config.yaml
model: "class-conditioned image diffusion model"
train_examples: 47500
arch: "unet"
objective: "epsilon"
num_classes: 15
activation: "silu"
pixel_unshuffle: 2
optimizer: "adamw"
beta1: 0.9
grad_clip: 5.0
batch_size: 64
Rows from block 3 of a small class-conditioned image diffusion model, named by matrix and row number. Rows with one number belong to one channel. Each number is 500 + 50 x the weight over its row's rms, rounded and kept within 0 to 999. All counts start at 0. Numbers have three digits each.
After each channel's rows are labels from the 100 images, of 14976 (inputs lightly noised), where the channel reaches its highest value: "top examples" is what is common among them. Only what is clearly more common there than usual is listed. The data: reaction-diffusion patterns (Gray-Scott). In brackets: how many of the 100.
# convs0: first 3x3 conv (model.enc.1.1.convs.0.weight, 64x64x3x3, standardized in use, each kernel summed), inputs 0-63
# convs1: second 3x3 conv (model.enc.1.1.convs.1.weight, 64x64x3x3, standardized in use, transposed, each kernel summed), outputs 0-63

convs0.62:466478442548521517512348520460512503428525407514530554483505582520476507461671441501519466583396511525491540403553547510576482508473483490501458507471478488446530613481485504497526505518534495
convs1.62:543507569495490504495563493488474500511563453473526622523435564521503361536554546478517640454640503448476535570554479575541505575529540555476483501521467482448467506547541545504550471469479523
top examples: dark (38)

convs0.46:451564437554474518546496597439481523524449490589454437503509583401546503449553510529544521444529410484524602456514478402456472519499445577524483544440485560510584452481484465439420538482452531
convs1.46:499477413495410577411447409501466512478449499482494480465525363483468465443478506424569538530446495521462564517460503547394516553427485454577503481525464550456503512458494554413459401497461482
top examples: feed 0.014 kill 0.047 (28); feed 0.018 kill 0.051 (26)

convs0.18:481529478544662472479529534496501514482635485451456477497481544461519502493474456414515492456470448454485502387445537663441464474535417500469485440453483514553513481503504498505450574432495490
convs1.18:546531517520550507488418469526495462478612479471493462504509558478440578484398465523486589462527521469548528657504505405387481505407559515497516503599502473483515505441417482444502510496478542
top examples: embossed (96); feed 0.022 kill 0.051 (39); feed 0.018 kill 0.051 (33)

convs0.36:477471491512477477480506507500476507549510505474500443469494531499514524526458471470504472465521521479489525418505525484487475513498500462505485500447507479486472518532388815443480461455498436
convs1.36:534487478507443537476486471435482518469454511478515534491438473445500561462487528543473504532537485498497548560298447532355519543426499498532498463584433477455504515496371445476442510527521546
top examples: grey (57); feed 0.022 kill 0.051 (35)

convs0.35:477462526489506502484497463427484467527489463435495551509501484499503494485493511466476507518528482444455489512530510505526510515547544526517518520530497461535486493549364426776430541588525538
convs1.35:523507496521458522492525512417474483470493513453533479541364449444486541552508536636450464540534531510462619599503431501505506584391495530561501499602425456483509529460453503556478502484505568
top examples: embossed (95); feed 0.018 kill 0.051 (38); feed 0.014 kill 0.047 (27)

convs0.41:516527427525466453547512500611581559450549516492521500545515486473501457467505477540503522497505503532577545553487469502500483471439470485495455460527513511441481462438537721415597431463487433
convs1.41:491496523464485531560450514512541431429500501500549520532550534504476554464546538620474533501541430540474568543662520496425566465497493493540460454656482500453482532552428398508507524533494498
top examples: grey (43); pastel (35)

convs0.5:471501512506495494526510503488471519521516390502584475494394630460481573534452488502458428472395436511492547531614517497394501500478514497509536596519472478481475599521502498496489529484645480
convs1.5:528497496503508483500503510485493502472465548496486477486495521514476652470376546582419393562285476506519497548497470467507510486513505540490508538600507517469545430521461513508474507492573507
top examples: cool (32)

convs0.48:534524506434486516455508505461543441619491516477495546442518484495473567495552499491515446480461584541493454562606520502369483613492553505530537533460404572507372540516403500498464474460493507
convs1.48:538508484463478454422526567557499599493462451524491534540418551559455644519402543525478421523474457366431541568491544525615511508447488511451476512554526541505561506516491476544503492466475507
top examples: embossed (95); stretched (51); vivid (48); feed 0.062 kill 0.061 (37)

convs0.30:481502516510544565442546474486447583440491517457630557445548465514390490520584481528464526473458464524486498555556505493671569518385444517516501458532520411471514552502523496516448475511511492
convs1.30:509414481540498453548490585429477412515425499525517560487426492545514499477401517623487498573414524472498482562506513564506449498558432550575453473558529467454469549489520486518382507492569577
top examples: embossed (90); feed 0.018 kill 0.051 (51)

convs0.1:352447486418444506634459514442422517510528506507453489505551545493481547494534534490504473475501552596517453592513462493685565535517467496544517546449519533513471495517475488481509461554486508
convs1.1:419556514590473494546456538404481580529476474386534532457514559586506533422423529526477447496479496490508501515507384541475472488443499516579530488442504621520415492429499500476510487485401540
top examples: embossed (85); stretched (70); feed 0.018 kill 0.051 (27)

convs0.38:455464511427408481519549558514527529599406516516448477528538651421509505426469510503508481493528418453467473625494502448635585535513491518479486501520525507461541527468543530464564470484477500
convs1.38:452446474497515539484479493534490534536553501494482500479526479485518654496463523514483421554474509586482503414501532489598466473569482461499478524454503491590481456419517605647610503459547559
top examples: embossed (78); vivid (44); feed 0.078 kill 0.061 (30)

convs0.13:466515443534630491507402462455439392531439538478471458545511552578473511495505504557456558491459407499518576488479508497459410456428507493548533429429467481599527502518439500457470538476469402
convs1.13:527526456518562496464518450470465503548459535476491480507509469377478487510569469381467523438569505413519474463524528436545474483486473460421488508559549515495514496606592431430440584573393453
top examples: grey (52)

convs0.8:421462509474447515478496538472425444627427543495584498463488575545477533480457499600493542571540549495465503542576515444679551580480578473488535498523511504461465553534527495524476518526473509
convs1.8:536459507481510500559486505475525543554477485487506584549518531431575453512421580530470522493528566509466547612521520498556528477578688602489435479531452533399512491492465524468551540485493452
top examples: embossed (81); vivid (52)